Rows from block 3 of a small image classifier, named by matrix and row number. Rows with one number within an expert belong to one neuron, the router's apart. Each number is 200 + 40 x the weight over its row's rms, rounded and kept within 0 to 999. All counts start at 0. After the name is the row's rms in percent of the matrix's.
Before each expert's rows are labels from the 100 images, of 14848, where the router gives the expert most weight on average: "responds to" is what is common among them. Only what is clearly more common there than usual is listed. The data: pixel-art sprites of 400 made-up characters on tiled backdrops.
# router: router (model.blocks.3.mlp.router.weight, 8x128, trained with AdamW), inputs 0-127
# up: expert up (model.blocks.3.mlp.up, 8x64x128), inputs 0-127
# down: expert down (model.blocks.3.mlp.down, 8x128x64, transposed), outputs 0-127

# expert 3
responds to: yellow
router.3,103,229,184,164,95,164,201,139,270,166,195,144,188,242,218,237,210,145,132,166,152,194,198,217,234,153,179,260,194,261,168,179,102,160,249,225,154,146,138,149,141,155,196,178,252,249,175,132,242,224,159,178,243,191,209,183,183,228,164,263,260,148,230,134,165,219,147,189,155,204,219,131,163,143,208,244,206,183,181,198,148,164,256,185,188,230,181,151,255,185,213,174,132,216,169,168,197,215,177,200,219,202,180,155,252,240,237,148,137,213,166,230,149,174,260,140,198,197,208,235,184,193,228,154,212,141,185,266,204
up.1,086,184,170,158,167,172,278,184,195,294,182,186,170,132,260,260,240,244,195,225,109,134,101,192,185,200,239,197,267,202,187,232,278,200,173,198,161,143,184,193,224,235,155,200,183,192,199,223,244,203,198,217,200,187,223,168,243,102,146,211,230,218,185,219,151,222,139,148,174,215,102,242,169,136,215,217,208,274,149,212,232,185,215,217,209,215,198,146,163,255,151,225,144,187,194,185,167,190,218,299,161,180,262,170,217,167,160,194,173,184,236,167,175,209,154,215,212,204,227,174,276,145,190,178,111,232,225,209,172
down.1,088,223,162,135,164,154,194,216,231,184,264,221,193,231,199,243,198,232,289,170,295,166,184,218,170,166,206,208,272,205,255,171,209,84,255,172,248,255,148,167,200,208,147,192,246,234,139,174,166,167,171,259,164,206,208,193,229,254,194,172,184,137,176,216,219,185,207,175,200,171,279,212,188,204,170,261,224,230,203,219,190,258,196,223,225,157,192,225,134,240,232,186,116,238,169,179,165,149,136,206,248,209,107,194,204,209,109,164,248,260,216,250,175,216,187,268,193,203,276,193,229,208,159,177,193,244,133,214,162
up.2,085,259,165,161,187,247,200,216,215,200,230,157,226,126,218,180,162,189,213,237,117,149,179,137,233,255,178,125,158,228,166,219,203,174,164,161,185,214,166,217,190,260,208,198,277,191,136,241,220,232,236,136,170,191,210,178,161,199,258,248,171,249,159,196,219,203,206,208,174,239,182,208,227,230,283,148,221,221,276,213,269,218,178,238,183,102,205,207,208,218,225,249,248,127,146,225,233,179,200,279,129,145,197,164,187,224,241,206,215,259,230,226,236,182,247,244,249,180,224,252,133,298,246,188,227,258,232,249,198
down.2,093,203,215,201,239,100,302,223,192,113,236,183,199,173,122,243,131,149,282,232,147,192,208,159,179,194,190,204,168,204,220,162,236,251,235,216,209,245,203,183,235,189,241,227,152,200,264,213,205,153,189,193,220,172,210,205,192,263,184,197,138,121,147,205,217,205,228,203,241,148,239,221,181,241,194,210,120,220,193,182,220,289,139,198,270,171,212,207,174,204,213,259,222,274,119,198,198,208,215,199,210,219,229,199,164,211,202,212,231,211,207,179,214,202,176,218,202,75,133,246,175,188,163,334,187,186,195,178,169

# expert 2
responds to: large; black; white
router.2,099,235,268,127,261,245,261,211,231,201,229,151,198,192,241,214,153,168,161,186,177,245,195,230,186,210,249,215,146,212,166,212,285,171,158,134,206,240,260,217,169,212,180,186,231,224,225,198,177,161,148,262,158,200,184,219,235,199,170,264,179,253,164,247,155,287,245,196,225,201,263,272,189,263,191,213,137,226,202,173,158,118,195,223,216,237,176,203,267,230,251,230,207,238,238,136,252,200,220,174,192,191,171,244,127,246,188,164,194,151,159,242,209,242,238,215,182,169,303,152,229,147,275,230,202,169,215,154,138
up.1,110,146,208,166,249,247,219,243,174,172,182,200,198,199,172,140,168,162,231,251,187,178,200,148,207,140,161,112,200,219,170,178,134,187,266,184,233,179,181,196,195,232,219,164,166,240,178,140,220,298,246,196,223,207,278,200,218,263,226,204,153,156,184,180,226,180,141,190,220,155,226,204,290,239,240,149,294,147,126,149,198,173,180,161,204,120,159,140,229,241,189,206,287,132,181,179,240,233,253,156,164,187,108,164,221,208,143,193,197,196,207,191,184,233,205,218,237,170,156,195,245,204,196,161,262,195,210,254,136
down.1,101,192,214,222,314,283,297,113,209,210,175,178,168,168,226,237,143,256,149,199,242,198,201,179,144,196,191,197,160,197,229,141,204,165,156,185,232,198,209,207,146,257,174,217,129,176,228,179,256,171,220,234,256,217,212,242,218,212,200,185,209,163,206,195,244,201,290,196,217,193,162,185,208,188,212,196,188,202,177,199,162,243,285,190,273,152,221,204,282,207,198,158,121,162,168,134,181,152,161,201,192,197,163,257,205,245,185,241,158,177,241,197,174,192,185,105,319,135,241,237,243,186,183,201,185,203,220,128,203
up.2,103,200,247,195,203,208,273,143,212,252,173,194,180,188,247,152,233,232,238,203,153,246,147,193,234,272,227,185,229,223,187,179,159,154,260,167,130,218,205,184,268,164,209,216,202,194,273,181,184,225,222,184,114,211,256,215,211,183,229,165,218,242,196,172,124,198,164,229,132,158,128,175,217,217,173,137,224,181,185,170,216,165,214,226,173,149,163,204,239,213,88,133,155,151,214,292,164,205,239,221,166,195,184,230,213,166,199,273,159,169,206,107,124,256,201,113,161,137,222,245,174,170,211,163,219,155,165,210,214
down.2,103,190,192,187,194,217,203,227,226,203,224,153,178,113,149,199,154,159,210,254,235,274,199,182,168,164,225,238,220,211,196,164,239,226,170,237,192,233,227,187,192,132,172,206,159,209,137,270,198,183,159,373,252,146,210,206,158,121,209,189,228,252,179,210,168,200,303,244,212,225,198,247,190,159,266,289,206,148,87,215,196,166,210,170,185,281,194,176,153,209,176,192,219,222,211,165,201,217,172,209,196,238,187,200,121,217,240,210,194,220,207,183,145,198,199,241,208,187,113,266,219,210,243,157,206,207,208,186,147

# expert 0
responds to: purple
router.0,104,204,149,138,184,275,234,283,214,148,208,213,217,148,222,158,196,190,232,144,110,209,270,201,238,133,200,227,178,170,246,164,202,243,250,188,238,266,150,205,204,220,218,196,203,141,216,171,133,223,273,254,222,198,150,217,248,194,197,213,118,159,179,239,222,181,211,156,232,233,204,235,220,135,258,184,181,213,99,184,246,247,242,240,205,277,242,174,248,196,211,251,273,184,143,217,145,192,186,165,208,206,185,190,228,177,195,136,241,221,213,183,263,148,261,199,267,252,215,233,162,158,224,136,195,242,177,218,164
up.1,106,167,183,206,187,272,212,227,231,237,174,95,200,202,262,189,178,226,163,224,204,210,239,183,186,160,189,250,162,213,237,161,135,127,174,183,235,243,253,190,171,151,204,182,202,264,283,144,261,213,236,111,162,170,236,206,194,228,218,195,184,163,243,155,189,182,182,117,246,134,159,142,207,185,104,244,260,185,187,200,162,174,178,172,240,185,189,171,238,291,171,220,238,170,251,221,191,126,197,118,198,201,160,161,251,166,150,175,245,261,205,196,151,200,190,221,226,152,169,217,237,234,199,159,177,221,162,239,283
down.1,112,181,209,192,228,162,252,152,175,172,206,143,209,147,93,141,186,192,143,215,213,251,215,224,198,218,214,227,164,187,203,128,295,212,227,196,198,206,323,221,203,170,170,223,205,208,172,303,247,213,249,203,303,184,198,241,214,133,202,218,212,149,226,203,181,192,212,219,284,261,177,178,207,151,222,237,189,201,210,207,192,176,235,110,199,157,235,192,150,200,149,248,200,224,198,146,189,184,169,221,161,178,294,144,174,242,255,159,202,194,200,254,254,206,186,147,159,240,187,150,170,190,263,141,205,195,194,244,132
up.2,104,201,181,113,262,216,222,276,234,194,289,143,116,242,175,230,235,186,75,244,155,215,134,184,187,173,139,142,293,200,178,211,257,248,149,209,221,195,173,188,178,243,222,212,232,168,123,190,155,249,214,150,191,227,182,191,185,213,231,218,150,169,149,182,166,163,207,205,192,158,260,199,181,211,243,167,210,202,152,233,183,130,158,163,173,223,201,184,130,200,183,172,173,227,153,221,117,193,220,211,187,184,177,257,197,156,165,265,162,142,148,198,173,149,158,249,255,244,211,167,190,259,229,187,168,153,199,163,198
down.2,099,217,288,214,217,204,197,230,201,146,210,198,184,129,254,170,187,197,203,192,237,284,226,196,117,228,227,245,196,203,209,143,153,155,175,195,211,159,210,192,255,254,191,196,212,200,203,247,224,190,235,270,206,262,210,214,212,282,216,242,187,196,200,206,184,196,231,277,179,185,134,198,161,271,144,113,162,141,77,205,306,234,181,235,266,147,237,179,238,166,162,236,189,172,172,161,160,190,205,220,189,184,239,138,222,237,182,212,204,194,138,258,241,210,169,174,181,114,142,156,168,205,167,139,204,206,253,191,233

# expert 6
responds to: large; grey
router.6,101,226,221,146,299,256,199,181,227,251,203,229,153,125,228,143,187,182,239,200,235,230,256,185,205,214,161,250,232,197,156,175,214,179,154,215,158,204,259,128,125,146,211,186,250,119,159,162,225,199,238,214,186,210,245,144,284,287,173,217,189,173,243,170,266,279,232,194,295,203,208,258,244,210,244,165,190,185,218,165,265,225,211,179,228,183,259,240,171,208,240,169,211,170,230,147,193,197,262,233,254,202,226,258,234,178,203,246,222,176,248,217,168,259,193,240,240,181,187,234,238,196,218,229,162,180,287,203,253
up.1,092,207,247,221,121,262,205,159,200,194,207,229,224,231,166,267,225,141,125,201,175,256,231,208,176,264,160,174,238,256,268,230,158,208,174,197,243,138,134,182,203,211,269,273,206,177,207,243,193,185,247,159,235,180,231,204,215,258,233,160,315,257,153,204,159,117,204,120,227,200,242,161,242,182,170,194,233,193,129,217,152,191,210,248,230,186,230,175,133,170,235,237,244,200,203,249,222,173,176,217,211,156,133,198,233,109,116,226,241,222,167,157,280,205,215,197,189,217,220,190,187,172,201,206,210,199,152,225,149
down.1,094,181,213,234,162,117,178,147,219,248,132,250,175,205,241,111,160,208,227,205,165,180,198,213,158,218,224,221,204,196,159,135,197,186,204,239,174,253,196,270,211,175,234,248,161,205,233,115,229,238,184,136,195,184,213,193,232,150,196,181,193,241,235,204,251,189,216,253,239,270,267,223,202,208,195,160,212,136,230,216,145,185,192,137,145,320,225,206,235,185,242,270,171,201,249,275,218,236,173,199,177,219,134,197,290,215,228,126,237,222,216,210,125,192,213,144,173,215,180,211,226,211,110,169,205,177,118,182,234
up.2,094,269,206,205,165,289,194,231,208,306,167,201,201,232,205,172,191,260,177,208,158,209,208,243,220,171,190,190,221,264,179,242,216,241,164,121,252,240,118,173,216,215,196,224,273,293,193,205,241,235,206,188,115,222,147,204,137,203,237,272,208,187,208,174,202,229,142,216,230,210,293,264,228,140,221,191,210,212,182,271,194,210,269,232,251,202,228,153,196,263,229,246,143,241,193,165,197,147,198,218,228,221,252,180,232,125,135,178,116,214,136,166,189,190,195,181,206,143,186,174,216,236,182,160,189,200,255,163,189
down.2,099,210,216,186,132,175,194,151,275,129,263,193,250,199,136,188,283,211,256,252,144,208,202,176,189,211,203,196,188,192,189,124,208,219,210,209,260,254,203,229,120,258,206,190,101,196,274,192,217,185,222,177,133,205,151,222,195,174,208,134,203,231,201,206,241,179,143,196,199,189,238,168,198,245,174,114,213,261,162,221,193,242,222,150,223,107,181,121,215,215,178,189,213,330,220,192,261,206,192,204,207,212,165,177,289,225,223,188,191,210,272,243,154,225,202,111,203,203,244,163,170,194,242,169,194,197,186,218,190

# expert 4
responds to: large; teal
router.4,105,178,178,181,199,213,214,224,215,155,216,179,202,193,183,191,215,179,142,142,179,210,226,202,204,220,152,237,176,262,244,281,217,211,213,194,140,195,154,236,235,216,210,239,201,226,106,160,280,220,238,246,142,212,229,259,250,231,219,195,185,167,170,161,250,228,176,173,145,137,190,107,232,149,172,145,177,223,208,187,225,243,175,264,270,198,258,163,146,241,165,160,263,257,117,158,228,173,249,219,108,184,250,165,258,191,256,174,212,156,164,204,154,178,160,148,203,242,196,268,174,279,176,145,254,223,205,180,245
up.1,101,233,136,258,214,152,185,159,240,179,196,205,160,193,208,231,240,220,197,252,162,217,199,187,230,158,248,210,202,160,173,160,212,146,219,209,233,192,130,129,188,236,199,220,262,176,162,179,177,267,280,156,197,214,174,133,111,234,200,249,212,189,192,179,225,184,152,155,299,214,202,208,225,164,242,253,254,181,268,221,200,252,141,198,215,134,215,227,149,200,188,203,176,253,170,180,153,243,281,245,128,197,197,235,244,131,215,307,124,162,200,125,175,141,191,217,188,182,216,200,146,237,210,172,154,266,216,229,183
down.1,095,218,160,171,180,193,217,206,136,244,232,208,185,169,191,244,206,151,175,309,180,214,195,196,250,188,173,178,203,196,218,201,186,278,129,184,192,165,162,194,250,181,144,193,242,191,173,169,239,194,187,325,229,181,185,191,288,176,200,170,218,210,199,191,285,191,266,220,191,226,216,209,192,204,160,140,179,207,176,205,115,201,231,215,179,169,164,193,287,193,190,171,252,147,186,171,169,180,169,202,237,206,281,251,229,287,138,172,216,224,183,269,209,193,188,144,206,228,128,260,251,195,160,215,205,197,51,219,174
up.2,082,174,220,202,223,184,193,225,225,228,122,237,231,315,143,176,185,152,164,174,136,212,155,188,210,125,128,233,166,189,176,194,165,218,194,196,198,187,163,240,205,156,189,159,245,159,210,276,223,248,162,215,154,164,87,143,202,124,163,268,222,172,154,234,238,203,211,240,137,281,177,212,193,239,175,221,148,218,251,223,205,113,239,185,218,159,188,152,154,187,146,242,168,189,200,189,214,281,242,175,226,152,165,236,201,218,203,146,210,173,256,238,233,226,219,171,234,166,145,152,199,276,212,202,237,131,216,199,234
down.2,091,220,256,211,158,207,265,174,148,201,241,185,206,203,251,261,240,325,302,205,223,121,216,202,260,259,171,182,183,231,211,174,194,142,207,226,248,275,200,174,201,177,153,178,149,206,208,74,235,273,220,257,171,207,198,221,196,212,206,190,155,198,181,206,247,188,110,207,231,167,169,220,228,175,168,179,187,170,238,176,89,260,167,198,216,192,159,211,260,172,161,141,169,142,186,130,179,173,210,209,186,217,262,158,181,150,286,193,252,155,175,196,220,182,189,220,207,198,249,162,237,207,187,205,210,224,187,205,164

# expert 7
responds to: purple; large
router.7,099,130,173,162,214,178,195,150,221,186,235,142,248,166,167,164,203,217,166,212,133,186,169,159,162,172,152,158,201,178,239,267,154,216,208,155,195,182,170,218,297,184,154,275,168,202,185,208,125,218,176,268,268,175,153,154,220,169,240,181,178,255,172,206,203,159,125,241,194,215,219,259,138,223,189,223,228,221,190,175,218,199,222,227,191,182,202,192,251,204,214,253,145,184,262,214,174,233,230,152,203,179,183,158,104,223,156,205,284,247,181,127,170,201,191,139,194,128,178,169,277,201,124,208,181,124,180,110,154
up.1,104,188,247,156,208,189,234,137,248,163,156,190,238,166,319,234,166,208,199,206,119,182,158,220,253,244,253,184,177,180,244,202,180,179,176,195,213,160,153,228,256,168,236,229,208,161,283,123,192,202,229,183,204,159,243,237,180,199,217,117,215,170,150,190,195,154,121,266,175,152,264,252,221,213,208,153,290,184,184,160,132,175,174,170,222,120,200,126,192,152,153,202,207,221,236,233,222,137,234,202,174,178,198,191,259,149,198,264,149,133,147,151,207,239,214,167,207,147,180,214,173,244,236,223,237,223,190,154,198
down.1,099,192,232,213,179,159,215,84,236,230,287,145,228,164,310,228,226,202,282,209,211,206,191,192,146,253,201,168,189,189,147,163,182,257,188,230,223,210,293,208,224,160,227,203,177,188,196,151,228,168,181,267,194,180,215,188,214,238,205,195,183,211,199,196,232,213,265,211,212,174,144,170,172,163,192,266,166,155,188,197,165,263,146,166,169,249,171,166,293,199,158,206,146,151,247,161,248,237,168,195,170,213,182,141,155,185,92,182,220,210,167,178,151,202,215,269,220,200,256,263,167,196,283,202,201,180,272,205,143
up.2,104,175,273,192,247,171,212,193,202,198,186,190,238,282,217,245,125,256,190,193,171,207,165,283,178,238,240,150,242,227,184,260,160,160,202,196,251,221,225,145,156,220,191,167,226,268,143,147,185,228,162,170,75,238,179,184,199,222,201,153,226,205,305,229,146,192,183,163,183,238,204,206,187,177,205,214,281,223,194,214,252,172,215,207,206,198,197,183,207,207,151,218,173,120,176,242,226,169,181,227,179,207,275,212,243,255,232,119,296,244,155,149,197,206,233,199,134,127,192,210,207,234,240,105,216,239,217,185,195
down.2,106,184,245,216,212,187,191,226,132,310,187,129,190,179,179,141,230,212,203,193,230,282,220,166,282,218,201,215,185,210,232,168,213,131,139,153,141,189,159,197,170,201,91,201,173,197,237,201,244,192,195,147,294,228,175,204,204,189,184,172,203,214,150,207,220,196,293,195,296,142,201,217,194,278,255,216,173,234,206,199,180,203,226,238,231,210,194,184,129,217,149,226,248,273,231,236,172,157,215,209,147,183,144,127,217,159,119,247,186,193,215,196,201,202,174,165,212,255,252,180,238,194,194,243,195,193,103,205,249

# expert 5
responds to: green
router.5,087,129,245,194,217,177,159,143,227,233,177,199,208,207,234,262,191,243,106,179,165,191,165,215,187,233,249,213,185,230,227,270,188,216,261,229,130,152,171,263,198,179,192,212,109,246,118,175,225,113,198,188,146,174,158,134,148,211,207,166,162,201,171,200,226,228,110,223,150,146,127,231,173,157,216,180,201,213,257,215,215,200,160,193,188,126,167,222,206,144,228,207,230,202,272,193,222,254,177,273,194,208,125,151,235,222,259,218,171,184,207,198,239,182,214,210,133,208,238,156,206,121,174,155,173,230,228,129,158
up.1,102,157,210,161,277,276,219,206,142,219,241,175,249,269,214,200,126,174,144,208,286,185,206,192,192,131,188,283,205,245,151,202,231,226,140,203,176,227,190,203,198,217,165,251,226,234,186,219,220,242,239,252,91,167,141,180,251,162,225,188,253,221,245,151,179,144,191,169,193,187,197,194,218,187,187,220,291,181,200,163,210,211,200,183,189,253,278,161,195,224,166,220,209,267,187,217,200,139,194,224,256,265,246,159,147,177,128,160,169,155,232,184,224,159,171,224,203,150,214,229,200,240,274,124,139,152,230,154,211
down.1,096,194,177,200,190,212,183,175,184,171,179,130,209,163,157,218,221,178,169,188,222,263,198,191,161,230,201,228,217,208,229,223,212,265,231,196,151,258,216,201,147,283,210,200,215,190,218,181,220,244,224,231,234,224,153,207,144,230,204,203,169,196,210,208,281,229,155,170,169,155,142,174,159,162,204,228,195,249,109,212,87,133,206,205,255,297,243,197,200,245,192,288,153,151,248,202,218,195,201,204,186,208,81,218,185,202,272,219,196,209,214,224,158,212,180,330,228,163,144,209,113,179,202,150,186,220,288,204,171
up.2,105,193,207,236,162,161,193,146,172,212,188,178,206,237,207,190,282,259,189,212,209,199,126,231,160,209,215,173,223,205,171,200,207,166,265,206,174,209,232,193,279,177,230,267,217,215,197,185,192,218,183,174,191,137,256,140,288,221,214,287,199,224,144,192,252,213,238,158,187,164,215,340,183,218,182,217,206,233,218,184,258,163,282,219,279,185,247,195,163,141,257,218,207,268,210,221,196,136,198,227,225,210,222,275,178,173,191,236,136,254,154,186,247,154,264,247,183,205,161,174,252,190,144,125,167,147,195,140,226
down.2,107,207,162,180,169,190,175,159,247,196,178,200,206,171,198,229,314,158,180,226,242,268,197,198,184,226,206,234,187,214,204,220,240,221,293,155,232,254,157,161,272,246,220,213,239,211,203,324,239,213,277,244,156,168,191,209,209,246,197,206,218,219,155,197,238,230,248,179,258,115,150,184,193,145,147,153,199,242,143,187,150,207,211,256,216,246,180,182,138,213,208,54,171,210,167,213,253,169,181,195,164,228,213,252,144,198,150,193,234,179,190,181,227,196,173,237,117,163,157,209,189,215,186,168,193,205,145,220,136

# expert 1
responds to: red; large
router.1,100,220,211,226,205,168,253,231,268,190,183,239,188,174,200,208,186,213,170,204,232,174,196,231,163,202,226,143,175,222,256,163,225,228,203,208,201,162,189,273,128,271,261,240,170,205,221,177,231,169,159,157,243,225,182,155,248,108,184,195,231,247,222,212,235,150,230,146,253,253,236,298,214,256,132,229,229,233,127,233,189,179,231,252,230,144,216,205,258,267,237,273,268,123,211,245,183,207,131,194,269,267,196,179,182,205,243,185,221,256,156,237,209,208,217,225,180,152,237,119,271,243,170,194,168,221,223,146,180
up.1,092,222,181,293,251,119,216,214,163,244,192,180,227,117,164,188,180,247,263,121,257,182,225,172,218,133,162,253,129,182,201,267,205,181,256,203,126,205,223,192,209,147,205,175,264,210,161,97,248,216,179,218,245,241,286,200,170,186,210,181,245,173,170,216,149,191,221,203,181,162,194,163,176,173,216,229,235,186,227,198,225,211,146,249,235,129,203,144,186,151,210,174,197,206,201,197,191,245,214,237,204,227,96,126,218,260,151,189,199,183,195,115,213,200,173,277,194,194,128,216,228,232,236,143,203,235,186,201,244
down.1,093,199,202,202,161,185,187,270,199,180,185,190,231,185,164,180,242,190,259,302,276,234,182,196,206,214,151,267,210,186,139,207,212,134,174,128,204,194,189,191,168,210,203,178,137,194,247,222,342,237,257,202,133,188,209,192,168,189,179,165,168,181,160,192,234,186,193,236,210,209,105,160,183,126,177,285,168,152,178,194,135,198,269,165,177,123,185,258,204,215,226,171,205,195,172,205,214,192,153,188,177,168,155,268,143,248,232,161,226,226,257,222,225,197,204,291,245,285,242,240,222,214,159,185,179,194,228,180,239
up.2,097,206,237,203,178,200,153,220,176,191,242,230,149,167,140,228,198,179,164,201,140,213,215,125,253,306,194,130,188,179,201,158,176,194,195,256,263,222,239,193,184,219,197,227,263,149,121,243,227,208,271,206,168,133,239,131,204,233,222,245,166,140,246,166,266,218,171,160,212,226,166,190,213,202,208,153,172,139,234,232,279,163,206,249,225,174,207,144,308,227,234,222,228,197,181,201,210,218,239,230,283,103,177,216,199,178,193,205,202,186,182,215,230,211,260,161,182,264,107,185,168,227,150,120,205,172,172,198,224
down.2,093,225,136,191,192,194,226,227,270,214,190,174,213,215,192,221,183,130,251,173,171,134,195,212,153,203,193,220,216,209,146,192,261,173,159,200,76,226,184,124,213,188,300,187,109,173,207,251,201,220,238,227,292,196,167,148,229,213,192,159,177,173,209,201,265,198,232,259,170,193,194,189,221,254,235,224,227,150,248,197,112,144,207,143,192,206,191,259,245,222,188,199,115,170,186,194,246,235,227,200,235,198,101,169,236,272,255,235,242,228,247,134,173,211,198,185,167,212,232,243,184,183,120,197,211,184,249,194,247